python train.py --dataset="rendered roads seen from a driver's seat, with toy cars, trees and houses" --encoder_positions="rope" --decoder_mlp_ratio=2 --decoder_bias="all" --decoder_positions="rope" --weight_decay=0.1
Rows from expert 10 of block 3 of the image encoder, named by matrix and row number. Rows with one number belong to one neuron. Each number is 50 + 10 x the weight over its row's rms, rounded and kept within 0 to 99. All counts start at 0. After the name is the row's rms in percent of the matrix's.
# up: expert up (encoder.blocks.3.mlp.up, 64x96x192), inputs 0-95
# down: expert down (encoder.blocks.3.mlp.down, 64x192x96, transposed), outputs 0-95
up.59 101:62 46 37 54 44 61 61 57 62 48 59 56 53 42 50 62 54 65 48 43 35 54 27 59 49 52 54 32 59 52 70 60 51 59 52 48 50 64 41 57 47 41 72 61 39 63 56 38 33 56 71 38 44 55 36 45 56 56 48 34 36 53 41 47 39 38 36 40 62 51 33 72 35 50 55 38 57 27 51 55 38 48 36 46 38 55 61 41 56 32 49 32 31 50 56 57
up.60 093:44 37 60 56 49 37 39 45 62 42 57 61 46 48 52 35 68 51 32 47 61 44 48 44 47 58 44 59 67 44 40 44 62 45 45 39 52 64 63 62 34 53 42 55 51 46 45 53 56 31 44 66 49 40 64 47 44 39 42 49 56 52 53 44 49 49 68 37 62 45 40 45 48 49 51 41 44 58 33 57 54 45 26 49 59 44 29 62 40 43 42 51 44 42 33 59
up.61 100:55 41 56 56 54 50 68 71 54 50 47 47 62 43 52 64 55 63 54 52 59 31 51 58 37 27 65 43 51 53 55 74 67 50 32 57 36 52 59 43 50 48 58 41 53 57 60 20 45 43 40 52 59 55 52 55 51 48 38 48 50 40 49 53 51 68 42 70 50 59 43 53 60 49 33 56 32 58 60 57 39 40 43 54 46 28 39 56 70 54 45 49 60 43 47 53
up.62 091:43 64 60 57 50 68 51 75 49 51 41 58 22 42 41 43 48 47 55 60 48 39 52 38 52 46 45 47 43 70 50 41 47 31 41 46 53 71 56 45 66 53 37 44 31 51 43 55 67 48 56 72 46 41 40 58 61 49 43 52 62 56 56 70 53 45 53 45 53 54 42 56 66 42 40 50 44 53 57 32 63 56 42 68 54 48 63 31 51 72 57 38 46 52 37 36
up.63 109:55 34 43 48 58 59 70 73 45 38 53 47 72 54 53 42 51 73 30 37 43 53 51 42 48 62 65 36 62 32 51 56 41 46 50 46 46 49 43 48 56 53 31 64 51 51 53 49 47 49 50 62 67 60 72 37 65 55 46 57 51 54 58 48 60 65 37 48 61 39 50 53 58 55 43 45 46 43 51 60 64 66 53 39 58 45 47 57 46 50 40 38 54 47 50 69
up.64 109:40 28 47 57 61 59 50 51 42 39 55 54 71 59 40 33 68 27 41 39 36 58 61 41 55 55 45 50 53 44 50 49 66 43 45 45 53 62 48 49 45 56 53 53 57 32 49 37 53 70 48 41 44 52 51 39 62 55 69 62 39 28 53 70 49 42 42 37 72 37 42 47 58 74 43 54 58 59 43 62 53 62 36 56 61 42 65 56 49 52 50 54 56 53 62 47
up.65 110:39 71 52 40 64 59 66 57 59 54 34 43 53 48 55 36 37 42 60 39 32 63 51 58 30 58 57 50 56 48 46 48 44 56 44 35 53 42 35 42 33 51 46 51 53 42 54 58 45 49 43 65 51 55 58 56 57 62 39 57 32 71 49 55 39 68 50 35 46 48 52 54 66 57 48 57 52 57 57 51 45 47 55 61 41 45 29 63 59 36 39 50 59 58 45 57
up.66 110:44 38 38 54 54 53 44 53 51 53 55 48 50 46 49 50 48 48 45 32 51 39 19 45 41 46 65 55 50 56 56 51 50 48 64 60 40 48 33 46 32 81 64 56 40 62 34 65 51 48 64 58 52 47 51 57 49 56 57 45 37 58 51 54 45 46 41 41 36 54 44 64 40 41 66 46 63 58 47 31 58 51 51 54 49 43 50 55 54 40 49 47 60 32 74 42
up.67 088:63 46 48 66 56 67 47 47 55 48 54 66 63 43 52 58 54 66 39 56 39 51 31 64 73 48 33 52 61 32 42 50 52 71 50 28 48 55 43 61 62 62 51 52 49 67 55 48 62 55 45 66 50 54 49 49 51 51 48 58 27 46 42 46 80 55 40 53 61 40 54 55 52 54 43 54 56 55 45 39 41 46 30 49 44 51 65 43 36 52 65 54 61 34 41 58
up.68 033:52 55 59 40 53 54 54 62 57 48 48 34 47 29 62 70 54 51 47 50 52 43 51 45 66 47 56 52 61 45 55 32 57 53 28 55 47 62 45 41 48 47 61 51 49 56 64 54 63 46 51 58 47 37 67 35 36 59 66 49 54 42 52 67 33 38 44 38 60 58 55 55 62 54 38 35 56 51 58 38 41 65 54 46 62 52 63 37 59 59 47 52 53 33 68 58
up.69 109:57 36 40 54 43 48 53 54 54 42 53 32 40 55 52 63 60 61 45 43 60 40 44 51 62 34 54 71 45 28 54 32 59 49 39 46 61 48 37 63 66 35 46 44 36 49 43 35 53 42 63 43 66 36 48 64 54 58 63 57 37 51 37 49 39 43 25 32 34 65 50 47 70 37 61 35 28 45 46 55 49 57 45 42 45 54 58 52 71 54 53 47 50 47 55 36
up.70 110:60 61 37 68 52 36 56 58 70 59 66 52 46 46 39 65 58 58 45 37 43 45 49 38 49 49 44 57 52 55 75 50 52 46 50 57 53 54 41 51 54 40 43 61 52 48 37 28 49 46 68 54 56 29 70 50 59 55 51 60 44 47 22 50 51 38 53 55 61 46 45 33 49 51 67 64 59 47 51 51 34 57 42 44 49 52 60 53 48 41 39 52 34 71 58 57
up.71 109:46 51 51 42 62 37 38 47 40 42 57 48 51 63 42 38 41 52 52 59 46 57 45 55 63 50 23 52 55 38 54 52 56 47 37 27 64 55 62 47 45 32 62 47 31 62 43 53 45 56 60 39 33 37 29 53 35 50 63 51 50 49 59 52 40 37 48 35 56 50 62 64 50 48 35 40 52 61 48 27 51 57 44 60 39 60 40 36 46 37 50 48 56 49 48 46
up.72 099:61 23 60 45 58 50 39 19 61 47 43 69 35 51 51 39 57 49 55 38 59 40 41 44 56 61 39 66 51 56 38 53 58 35 57 56 60 44 44 54 61 51 52 42 58 59 50 61 52 63 45 40 54 60 56 50 55 38 41 35 48 53 42 65 50 44 49 47 49 46 61 54 56 48 53 49 34 61 42 68 48 66 34 60 49 60 55 37 50 65 48 55 47 43 23 47
up.73 082:48 45 31 58 60 62 47 33 39 52 64 47 46 52 56 47 66 52 52 44 36 46 54 35 47 64 37 48 69 37 44 62 52 49 62 48 64 50 48 44 44 39 44 56 46 57 50 49 56 62 65 29 44 42 47 62 32 54 70 40 39 60 62 54 44 35 58 61 46 28 51 44 64 45 45 51 50 43 44 57 51 52 60 47 66 40 52 48 54 60 50 62 78 43 42 48
up.74 102:56 47 56 38 44 49 44 45 41 51 53 62 31 51 56 63 63 55 45 44 54 59 65 51 59 66 49 52 43 41 73 57 61 51 62 53 47 47 48 53 57 50 41 56 69 71 46 45 36 47 52 54 55 52 56 50 59 50 33 40 52 63 59 46 56 45 71 46 55 56 51 51 55 60 62 57 47 39 30 70 50 19 52 57 36 48 31 54 48 54 48 51 41 53 53 34
up.75 094:61 58 44 65 51 55 61 48 47 56 53 32 40 69 49 33 68 41 47 41 40 49 56 60 51 58 64 66 46 34 48 73 62 45 57 56 57 56 37 51 48 44 26 47 58 64 46 44 41 60 72 61 44 40 25 58 50 46 46 58 58 44 51 53 40 37 55 51 53 61 50 38 61 61 56 50 37 60 42 58 77 44 36 53 37 54 36 50 53 50 46 59 62 68 52 29
down.59 104:50 48 57 42 41 47 26 62 68 44 53 52 51 36 54 43 76 47 42 54 70 45 47 48 64 59 44 45 46 58 47 47 42 42 31 52 62 39 47 51 58 57 49 42 59 51 41 31 67 46 51 57 45 39 44 57 49 48 50 58 62 32 33 53 55 62 44 58 42 45 47 65 65 50 44 32 36 52 49 54 43 48 81 65 54 46 60 44 47 56 54 60 39 52 53 53
down.60 098:65 59 53 37 63 44 52 40 54 68 45 67 55 51 56 57 39 58 60 31 50 51 48 47 35 58 39 55 50 46 57 51 59 53 46 57 43 57 24 48 51 44 66 60 62 48 41 57 36 63 49 34 46 58 48 59 40 57 53 50 57 51 49 34 65 42 55 62 44 58 61 42 51 48 44 42 63 42 38 64 37 52 39 41 57 60 45 37 35 42 53 49 51 44 61 59
down.61 100:51 34 47 64 55 50 49 49 53 52 59 59 52 57 46 66 42 59 46 49 42 42 48 59 50 58 65 56 52 37 67 55 43 48 57 45 51 40 49 58 70 70 67 45 45 54 40 57 40 47 53 52 51 50 58 64 59 52 34 47 48 51 56 57 46 67 43 37 66 63 52 52 47 46 44 70 53 41 41 58 49 49 51 37 55 40 64 45 45 47 61 63 60 54 53 28
down.62 092:43 47 51 63 62 56 51 22 49 35 61 45 64 51 37 46 64 40 38 54 44 56 70 66 60 47 40 45 40 40 42 52 51 45 33 56 44 50 57 53 35 49 48 48 37 53 51 43 55 64 28 61 71 29 61 46 57 55 42 52 39 36 40 44 54 44 57 62 49 46 54 39 65 47 53 66 51 29 51 42 31 52 58 62 42 47 40 43 56 45 37 38 41 48 40 62
down.63 111:63 55 64 33 46 54 46 54 65 40 63 55 63 55 52 51 71 67 56 49 57 50 54 40 37 59 54 47 76 49 44 56 44 56 43 62 41 72 27 48 33 35 51 36 48 41 51 40 47 61 58 61 44 60 45 39 53 46 46 50 43 55 64 62 74 51 31 45 42 67 64 58 51 57 47 52 56 58 50 37 47 62 47 69 43 51 40 50 57 66 78 52 66 49 53 45
down.64 112:33 38 51 52 42 72 65 43 31 68 45 65 36 37 41 60 41 43 58 52 48 51 55 46 39 48 55 61 45 59 34 61 62 45 43 63 41 73 50 64 54 56 70 39 74 54 43 43 48 32 41 61 54 43 44 45 70 44 52 43 63 42 63 55 54 49 43 66 47 59 57 59 49 41 49 31 64 52 23 57 45 53 36 43 53 46 43 39 45 39 64 47 39 44 46 44
down.65 107:44 43 65 49 53 51 42 45 47 28 52 42 58 49 46 47 46 42 39 54 60 49 62 61 70 50 48 56 58 55 34 59 49 44 30 42 41 53 71 67 58 51 52 49 45 61 53 54 61 60 56 43 48 55 46 50 53 52 68 30 65 40 69 48 60 43 60 54 54 54 53 49 54 28 51 48 71 58 46 45 56 44 61 32 51 48 44 19 59 56 68 46 36 48 36 73
down.66 107:48 38 30 51 43 43 49 62 65 52 34 32 47 71 49 52 75 53 52 40 41 42 57 57 37 44 48 53 60 51 56 41 32 48 55 52 56 55 55 42 70 48 76 47 63 55 55 59 57 32 28 46 64 45 39 53 69 47 55 52 41 57 47 64 54 44 60 42 58 52 55 49 49 29 33 48 48 39 59 43 61 64 51 65 43 66 59 47 51 56 64 53 60 46 41 56
down.67 085:48 40 42 49 52 53 64 35 44 42 46 68 33 61 45 48 42 38 57 47 66 47 65 55 50 50 51 53 29 70 35 39 57 44 40 51 35 49 58 58 42 61 63 50 46 39 61 43 57 56 62 59 46 55 43 45 48 42 74 49 46 45 47 24 30 47 35 52 39 57 60 56 62 36 59 56 46 55 34 48 40 46 59 47 51 43 58 49 67 47 47 54 26 66 40 44
down.68 048:51 67 30 29 56 35 30 55 62 43 66 64 49 51 42 39 46 56 46 43 56 63 51 46 48 54 49 58 47 61 52 48 62 67 52 37 62 54 46 50 47 51 44 23 50 30 46 54 78 68 39 44 41 58 36 52 28 50 38 70 58 41 54 41 39 61 48 59 65 58 53 50 56 55 43 52 49 58 60 46 48 43 56 55 44 48 44 36 40 45 35 62 53 56 37 55
down.69 104:73 49 45 58 46 41 52 45 34 54 66 70 56 58 51 43 63 62 45 51 48 39 79 53 29 67 51 40 68 39 49 43 52 41 46 33 65 35 50 34 55 36 56 57 44 58 44 33 48 61 53 56 53 66 73 44 41 58 42 70 53 41 51 56 40 57 50 35 54 54 39 31 53 58 48 55 44 35 41 40 48 55 49 64 60 41 62 47 43 39 51 61 47 48 50 35
down.70 106:57 58 49 37 34 58 36 46 45 48 60 46 56 48 46 50 57 44 51 59 44 47 46 29 56 46 54 51 61 30 43 51 65 74 37 62 64 43 40 42 45 52 47 40 47 55 40 48 48 47 50 58 57 60 62 48 47 45 37 50 63 58 60 66 51 43 35 41 40 78 50 54 64 57 41 68 52 45 35 55 62 53 55 61 54 49 46 30 49 51 47 56 48 55 47 67
down.71 109:55 38 56 32 73 43 64 51 60 46 56 67 48 51 68 39 48 40 50 50 43 44 68 46 41 58 51 54 28 56 48 42 42 36 39 34 45 66 51 49 30 52 56 43 46 59 34 52 64 56 47 61 45 33 63 41 47 46 52 49 67 42 64 62 36 42 57 40 55 49 55 57 63 67 47 30 38 55 55 53 52 48 55 48 50 57 49 41 54 66 60 56 47 46 35 57
down.72 099:46 49 39 49 47 64 47 44 41 60 45 43 46 44 64 48 41 38 49 43 56 42 49 38 45 52 31 52 54 30 41 59 47 36 48 63 39 50 49 42 35 61 42 59 41 36 49 62 47 40 40 38 48 54 54 33 54 75 66 59 42 53 48 44 58 46 59 35 37 46 45 53 64 51 55 64 59 31 41 46 42 58 60 54 51 64 51 58 65 46 64 41 50 54 58 46
down.73 087:45 38 61 41 69 47 67 61 59 53 42 53 47 51 53 51 56 45 46 48 34 49 60 63 30 53 44 33 45 34 45 55 39 55 52 38 56 34 50 64 60 49 77 50 51 50 50 52 34 43 68 36 61 53 50 35 54 70 45 49 40 50 37 40 47 53 46 44 57 35 43 58 42 43 66 56 47 24 49 39 49 53 55 49 48 66 46 46 51 52 63 55 54 39 52 35
down.74 106:59 47 51 43 45 54 55 56 49 44 65 47 52 72 40 62 48 56 48 46 50 59 50 61 55 46 32 36 45 41 46 55 42 39 20 51 39 53 53 43 43 49 40 53 47 60 58 55 51 46 73 56 29 67 36 30 49 54 51 53 66 45 58 59 66 39 40 58 51 61 57 45 46 46 34 71 48 56 59 44 51 56 63 36 48 57 63 60 37 33 63 60 64 36 66 49
down.75 102:47 51 65 53 66 52 54 35 41 62 52 44 52 39 63 43 39 56 60 62 60 46 50 51 31 55 33 44 47 66 51 46 54 71 32 60 55 33 45 37 43 40 58 61 42 46 63 48 70 58 68 43 44 66 46 43 54 33 35 52 41 45 43 48 61 66 42 46 54 55 55 53 54 55 46 48 43 35 48 29 39 48 56 29 54 45 66 59 60 51 54 50 33 54 68 46